A small image classifier, trained from scratch.
Training: adamw at rate 0.0016, batches of 512.
Data: trained on simulated fluorescence microscopy of cells, 48750 training examples.
Rows from block 5, named by matrix and row number. Each number is 500 + 50 x the weight over its row's rms, rounded and kept within 0 to 999. All counts start at 0. Numbers have three digits each. After the name is the row's rms in percent of the matrix's.
# f: cross-patch linear (model.blocks.5.mixer.f.weight, 36x36), inputs 0-35
f.0 112:435513536527538565496517380495549354546531540526517541550458527493539527461533512509473530369539522513497531
f.1 095:502420501464471509524454485526468461489510520463478520523515463402474506368527491559590512501507435628405513
f.2 100:538501448536530554497521359504548365543532538533536540548454522502529535441520521497489534376538508514494545
f.3 096:538522562438544547498524368522544366542532536526529537543458526490524543433509516498496528379534512523478539
f.4 114:542535533515439548504524365505531360545529530530528540550448520491535524451527519500474521368536512507479539
f.5 086:507533498511501441503517394556562397541517468520491544524495455481478552376535498500584539418512468566418527
f.6 060:481485484464540529714489540593517481479491524486477489542527551489516496488502474560470551477471436564444521
f.7 105:502442513478575438476418445445539397482508559479581504527470532404461485498557518515459477420592530444483465
f.8 120:424478431420443469461424387477468449474473470456455507432520467506448507461464452492577454426445484550445464
f.9 081:505510532502537554513519426451532411505521494493526556541456479433516546377536478505556542443541410606428527
f.10 074:481505442462575479516615448583510414513493494576519537527469480445472553471587454547448530416520458533439463
f.11 113:416492457436444462466429415486472405493490477451433512440518470494444511453460452494583457412450493547433466
f.12 103:541513544518542555492519374522540369440533548540524535552449551493537529442522515498465552388533513530493549
f.13 120:458510466473488489503478500507500490486391450442430481468549442457449497384515476519603484525467432592400493
f.14 091:546515546531542545503522381506550356542528453526529550540451520490533535441529534476466540385548520520504545
f.15 102:513500561548476550432413424443413481514496545417448484518470527565549525522411502407508483448456565477558505
f.16 096:535528545521549551509525379506541363533542514530443567533465510482514525434534536501492539378532522545470543
f.17 114:473492469468463473494459537488492535480456468443440397467532450462450467416473491515628481557460452571386503
f.18 099:495444484485496480474459510419459526514466548434487496455423530473483472583378516424473461508483553399609482
f.19 126:428470452419446450468404477479435499443456454434481485441418458510458495501450432480544451482421468526457422
f.20 108:540521541521534554494528375510545353541520509536523540548452433493528527455525525495471531369541512511492537
f.21 066:481477486557450518418490416432529466525530470628461494504537531539542544493419530372517486433473534447507526
f.22 104:551520542518545553495523379515548362542530535541535543540462526496433534444516530503491525376540513528481546
f.23 118:440485457493462465497478523498507519519463470449436488444538454451465395393495483539604467545466446595406501
f.24 098:543491527481506498512543467473513459521542523546529504503456536484490477449463528449328460472534551337535514
f.25 066:469483464460460507545474548403430518457460528468436486515476441431447427526642526578453540549473475547519486
f.26 104:540526527518548542501560400523554381561552523548544543549460502473510547433540413513491536404548510541469545
f.27 087:502524512494540541542498461559543442507513501472495540506499482418479516357497493448603507484535445624402508
f.28 073:516478513497507537498482443532517458513497505496465498474527502448473499312500508567498502481517454638387519
f.29 103:538525551527553536503533401533569369535532511534536562553461523495501533434511544517481415385548510512459513
f.30 115:419471440419448460473432427481465449473471462447454497439518474502449504465454445490574460385433484543445459
f.31 102:537514543510542552510519369526528358542534525538521537545451525502512544447530519510471546374443517509490545
f.32 078:512474549507479467446459480390461491493482587476464442497507573499531500552392469385489463482471447423583490
f.33 082:491482489496464484500502513529533500518480487499445501458529478486467511323465492548635481532504462464364542
f.34 135:560528550511528568504533396515551386553535555545529557543454549488532533449505531507494524387554509516426549
f.35 097:528504541509538547499507363507534347536516529520526534558443519490520518451515513508468518355532517516496466